{"win_length": 512, "patch_size": [32, 4], "adamw_lr_other_params": 0.0008, "ema_decay": 0.999}
Rows from block 3 of a small audio embedding model, named by matrix and row number. Rows with one number belong to one neuron. Each number is 128 + 32 x the weight over its row's rms, rounded and kept within 0 to 255. All counts start at 0. Numbers have three digits each.
After each neuron's rows are labels from the 100 clips, of 14848, where the neuron reaches its highest value: "responds to" is what is common among them; "peak on" is the class under the peak. Only what is clearly more common there than usual is listed. The data: single English command words and digits, spoken by a formant synthesiser in many voices.
# fc1: MLP up (model.blocks.3.mlp.fc1.weight, 1152x384), inputs 0-127
# fc2: MLP down (model.blocks.3.mlp.fc2.weight, 384x1152, transposed), outputs 0-127

fc1.627:117111115134096163156121148168102102081145109117165139124138108102145155135119129039115135102130162115150133152114196186108127094126118133119127115136151099094112134112137073144185106136087119157157109153117108165142132123097128183126191139117139114187193111042145104141133193126176109140185069140071125139111102165170141131158174067181141135128096084096166152108100166081169101136180
fc2.627:081089112111092102085075146097117182131132093091110196143150117085135124135106108095069081078148124107117151140096136077099149125085075121081115159169142118089103120104127128082163110114125177140121076169200136083138142123074109095172138143136206163108034129135129219125125090137144171012074123136139076135122144118154129115138046128135190140120103173127137173139141107113091122145119
responds to: voice: child-like voice; /ɛ/; /ɝ/
peak on: /ɛ/

fc1.169:057160070125099133173136117129149139116158109169131152180092143148153148190178135124162105140115109052058089144126140163119082122115086119108154075084150137103124079084117148163202153086081107148071125132092190130148097128154064146105192164142114158127137159165147083158116159123117164157140144172116092130092142085172037129125138112139148069161113182134114146148144197113117155119095
fc2.169:161122100132087124061090145118141065111126092093130135107098135117039129187081057149156183135130120162173091129111097171142136093107154120093092143177107123101202146106145119123109112188123107115126157114171105121098140090090185131146106107091134089136083197110145137174136140123126060033142152101090165146098069173157148105068097166121129099131130097100063134127201000115109145106136
responds to: /t/
peak on: /t/

fc1.448:121109087132081145112167138123066119150110145138161163228149133190093142135162161135102138135135124123119123126142122129125132124132088110163133165047156191149151097130212190157152082122161143142107123132158104105046073106131155130156133065154096130161151092197167144128167118180152093130136148059174131140110113115081114117087164200181059131129154089124114204121110127081146143071126
fc2.448:154166099168140113069114158072139095103153116180143107120088115152133118183130136127163173113155110155107125121087144090189152101122156170094180197114146121188138113108130097178125117179103136137115188170067071128129174171164132160196090123139130153149140103122148197081099151153115108141123118128038145155142105148157121158161133112068122111115130150186175075151126154174138182122160
responds to: /l/; /oʊ/; /ɑ/; /f/
peak on: /oʊ/

fc1.575:140120175131176113142165139130081110126181085133124152168124161143150129098141128125177171191138085121105107136159142109055173098113170146116099143157093185118170138128173062131107099156136101142206140122145147118106140119114218114138096100120108099122146095135118101187167173068124086103118075165106188115098118165091103176167094151140129078072158110150112117181090157123088171126131
fc2.575:136117137165101171158107152130179111081118188136130125043108097140106204104115113111072099143106110122127155160156098133174182161174131111147185081139158082148134169126082134120136132112154177098108131142138124130143138171091065144123134069214132157112126122158101137105122145118088114151124114117107135076117099073085135102119132049109184146126123142126100100173140135121124090141070
responds to: /ɹ/; /t/; /ɑ/; /s/
peak on: /t/

fc1.450:190086111097123243087158117121094118106191126119141124196099120145144140129144165062112125096149106095083133062120113087134115107077141130166106154142110213145148154124135118185137098161148117140140088084182168089084162165174094154108124084160121132169113136151133089116146078123182147125103151125110172154101060129177161173168160117136090081096101129097113127101041098100110081135123
fc2.450:139147121172090053104108135111123093145085134182110153137112129100156162128123050132156164179111161129123144195129113122113158133116127101055154089108091131149189104085099128127151133117128134166201110136122107129131123073156163118137092163145139163150161116172094106131079107104148123104119078169105110174142153117158105097146114087088074152095129147168116100112114071153117135109120
responds to: /ɹ/
peak on: silence

fc1.32:141142147111103120111130091108120116088146071176134101121131093122156094181074096087131160119123126101152151099061100120101140151167080158101072141130137104078150168124102107098163167104238114098125087118119124114179126059105129114121144162112138108154111179181114132088168114122132134127099136176149065127103106097109123168114094108132152187096136148168107110122129077145107152069128
fc2.32:156103123121172106088140113092106089137170167112113190144132112147119130217149108191073099135154094134175094194128108131172143134104106181183129118141121145185130161135188091146103112159160146161092149114123144150078146169164176118138163104160142167163093156074152095117147064095113125158145126122114207091099136113123150157113171119130142168144103069105118203132163125081116136200110
responds to: /l/; /ɝ/
peak on: /l/

fc1.346:148129148057107139133167071091178148107087144186110156108117112152174133079091085105130186165205148078115131135138137120113135121235167106141136133119179160081112144120164139108138114150173168152113089097132092093128169147142113101137122128172144110059108140162122096125142143123100115109142163049122131158104156068176170137150111090147133104096101166194092162166124148085129097087154
fc2.346:167051122181153131100085162157190104141112110120153103120122121098096091132106182094154104114109115173118169101132111135123136175068065185154154152127112090134156064187053097148118120089131138105094147167118097161151117142123092142150176112144150108180121109116164147185145123116164072197143080177099133076154112131082160047080090126094192098177147130132070123177092087106131135157124
responds to: /t/; /p/
peak on: /t/; /p/

fc1.509:112137114187135174164086118126143146085168126170083109098171149117121123124108152105114173181116114097088128164148119140177132100066102152058096141122086130174112193105126104119127148113126096090119113094104156141125104131142057149134138110172076118132106174178145100159131124161148045112158158123126102115128138134108177164166081146139119143165164103118131096093124144093134158097093
fc2.509:108183089141156048112107115130112059117104135168150149158122103134151120093076132148185124092111161091138144126136185150119108138117117139174128107177105112093126114084101141125115071138131101175105133161057136169151135147065129093118077140120146132112082118154155110063100126138071147090152141156129209153160154117115131122156127116140204122109167045096033125128130122139120132145093
responds to: /ɹ/; /aɪ/; word: right; word: three
peak on: /ɹ/

fc1.367:088142121151123066084118134151133151141138094099091159157111105162095133133089126065066031126141133154074137136150149164158122121144118145133151166149176160094182065096123123111140128135140132102089074122129138102134148168094108082124096145125120144082107137117105169104122064121113130188167067172111059124108133130149135090140068110142108103162118107131061172173114122086128113132131
fc2.367:148084082118175148065177089097128152157108118124083111121128145106132158092136102148168147116143122153101120105093147069181157124172034124056096093148087099163152134142083129153091079115195146087083135169169094149119070120243114127145207167163152095117157134101130134132110141170151166150127178132116142120082128116117076148075169202121107151072150134153159130097153137132182129087161
responds to: voice: child-like voice; /s/; /k/; /z/
peak on: /s/

fc1.651:187044085122166134118098094113124123160097080147117074155153141196093111089160169168121150093060148138107108110143111145123171142145062135075109123139094202090157124138140126086151127111093129098111079172137124130109116138113161132127139105118058238138142089187155057095144133133124139179165181114149162128130198126119116168135195110167100142130130179094081092098093144132165141139183
fc2.651:085098101170151140164119135114132160144052133123157167137151108207132034151162167097162120153144128138103149140144127077108132147105137140131117094166145111105139071105123110098136114092207010161098117138135080104121148107117122102150100123158097105092068091165132082084137138104143164070111107160099167130130078106138156162118123111147101154110131057160095138126159142153134132139115
responds to: /l/; /eɪ/; /p/; word: play
peak on: /l/

fc1.173:135108118081113109141121151147146111079122103192158148118120161109114144155088181123107122109098149112125111131082111109163201153161094107075134110147154123149162137161128167143093056142093184106144170109132163127124173092111069136117130171100094145125118156129173161177125115117154082098117094113087108133078176099141089095092139154166136068134120091127188138155123150125166181076087
fc2.173:094185092157097104121117088160135143124112191088113160114140115123129112085105044114167104090118090117127213136140152095125123122119134135163096165094096128166126092165170089148096090107087104094146112133138107151140071091102180138156143127107137170095132072108095095152110131187090077112116133146134142140134131129131197114171136109102118151169161050109095093132156137157127116122168
responds to: /ɹ/; white noise
peak on: /t/

fc1.672:075124153115148077108138115168132154118141104108112153116178109156168084189129150135123129090126198116162162145112125152075084126125112110149166074122066123081160140055123121096116091092104079120123176111121150091165070087111163076105130115159113128087132131149106075106110115104115129114126180213152110118159134137139161102165078140168146107161092117097131122116159235163123116104133
fc2.672:142065119101100120168085118147131162140090127122153120087160148154136166061089122161072148141115094154137041091078108092103128131149074145091170143136167103127122125193147086140123144111150160099107125151141092102107137173133133152092147110116152123119079095084119196106040135141152108092130114123123147145100176118067096114074148112148073156128170106117083108141179090126135106148144
responds to: /oʊ/
peak on: /oʊ/

fc1.110:133187159124172182119166092154111097145171087119148129167119119176153085080214123084161097134109124144147067148085180112125120115127113117130152114147083137122124119103132138062187144166120086146135101130101162111100124100143133114154134146174077118133117147108116135143085103156056142196187148140118152135148034189134110151168091101100149093100141089141093147169105137195176155158092
fc2.110:161038068097114138125128159143120152144151116104153182173147132088080198194090138174135199145094105110122095102177145144172117122092125141119092107090149147121192157096082087127051113097059169124031124127130106156101145124118141201129112121134097131138121109147208123136104092111112155074147076123122103084110121099160119103109139115135095141135161134091148131081128074163144126073107
responds to: /t/; reverberation
peak on: /t/

fc1.319:162124131128168161117129178162146153146113140131119100158100111118132138132119097156130094179127094086082153090205131133138125158123153184144142123150066106134096089100169056192139118089171192136077112065119120145174154156169167096153143173214173154155159144064140146141191153150121090158155132125137160131141125071101166118160140090093096122091124166083096183070155081154095151117094
fc2.319:110066066070123086139136077134083141149108153121139168151041142126141170117117208113118163127121182161157135147106103112145133130218116147131074062055172150102040095142114142142100141142131078075121140143156171131067104119134108125131100088198118156121185094114120084142091143143167160127188091116100115088116142174118093125151121125178103140093140130160108166094086122108081143135102
responds to: /oʊ/; voice: deep voice; /l/; word: follow
peak on: /oʊ/

fc1.697:187105148084167131160187082126091155124142138090118174149166096048133148091117128122138124069159172109160111153144169124106132150165120081120122091117139209153147130110131128128149125181168104151090154120163135085077091177136067147122147133093089151102135115112097121117102155106197116175155183074167132145144092106152120120109117109091140161082087121080106118200184075162185156172134
fc2.697:108148100133064099073114062120109143112082122166173110137133119136209125135132107182109202131130143161120161123084120071160138162105166153092165125131117146116147091113141116156082159091088136126160144097087125191114128097128130117114078123130127158121142127104144108199174130205118145097178116139123090131090129161216114142159149163133195132192108173187134104143088099166063065164150
responds to: /t/; /p/
peak on: /p/; /t/

fc1.517:167112130089067068142127130095196032082150116142164157118112119161078101081124170082151150174148133172142120136160135141127134112131132133107196132173103148164121087167089165130134115176154119116162151157048156188123118108130060141158145108178090077121186163101194074128170172153088155164169141108083151136152183133128119090113119113156089135174174103123142156086116146112130153156119
fc2.517:133126161146163109113168142159173126144143144169098110118135124062121160129145129146157081159112111155194147125146150083116098159144142158110114151099147093119166117087106107134090159120090155121170087103125170041120133117141115121165110157113116146154107105124109161170111142136068135054094071164115121141121105197057070112130194186103152106120139101135127116141186171102175151121136
responds to: /ɹ/; /p/; /ɪ/; /i/
peak on: /ɹ/

fc1.91:131151146119120117127080138069108021139185095101154101161126157139102180130193146135092129160169170166130092145147140205070114138141130148142102052151121112117054207123101118092158150105101166112141186119106140110076099117090103105098104162127138093083094155105052114165147120167097164155145146106140134134106143130116155101110071126102111111138097064074101146086117198089124142162107
fc2.91:151192110125101096132184160114169048143130126129092194154146119145133143129144109087137119070148200129111183100111059086191152134163124125142142167134145147110119154081100102121169156115089129097156083133082126143200165107117144074132146183134120084105083121125134180057123115155107117097158102143134108084136144108122104127094135165068140119097102157107109114154186135088208129133141
responds to: /ɹ/; /t/; /aɪ/; word: right
peak on: /ɹ/

fc1.477:201087089155125163169121080114113194120094127120117108158151100182089185060073140128091135174086114156084132153125132079151109159161082062157153129117170142138105078126196100128176136151064114119152083100124070171180167150094111092144160126154086148132140167138200135142098211087121153142081141107144190046170155100147149130126124110117107130124131092094149088126119126131159155180127
fc2.477:090160147104164075127067147106080090158094068210111185120121124133164131176089169145163155128148110075092125142066164099110149078102159131123134149175101137189145132147155136151132123104118119138146140141120171062048137056138146126129118100166099162164133181173111162128153127184105113129161101107027133122116115103051113152090159171152129091127189165131104113135145147138107051088156
responds to: /l/; voice: high voice
peak on: /l/

fc1.366:138171073171129125124077142170085096125111140127081091112103065123114149124116079129147180140102107160140085160142118147148142070103153108066150084055126109183124160117174082094075135124198162110067197154128110086106135141118140111139129132148178157161098175123141111185143111106194081091109083104142151116136168156143164086110139199104136109139107164096127154092175207145078108067045
fc2.366:129165131169119141133177094145134116153162081152104152115104134189114124144157153124110099099110078101069186115184086096148112088168099197132184117171067151074122122105150144173141117203076067130156046146122136122132166102124114147167141139128145109137132115122118139097126112149165086127117145108134119104178172132105112172111066117104123131081153121099132129066101178110083131133130
responds to: /ɹ/; /i/; /θ/; word: three
peak on: /ɹ/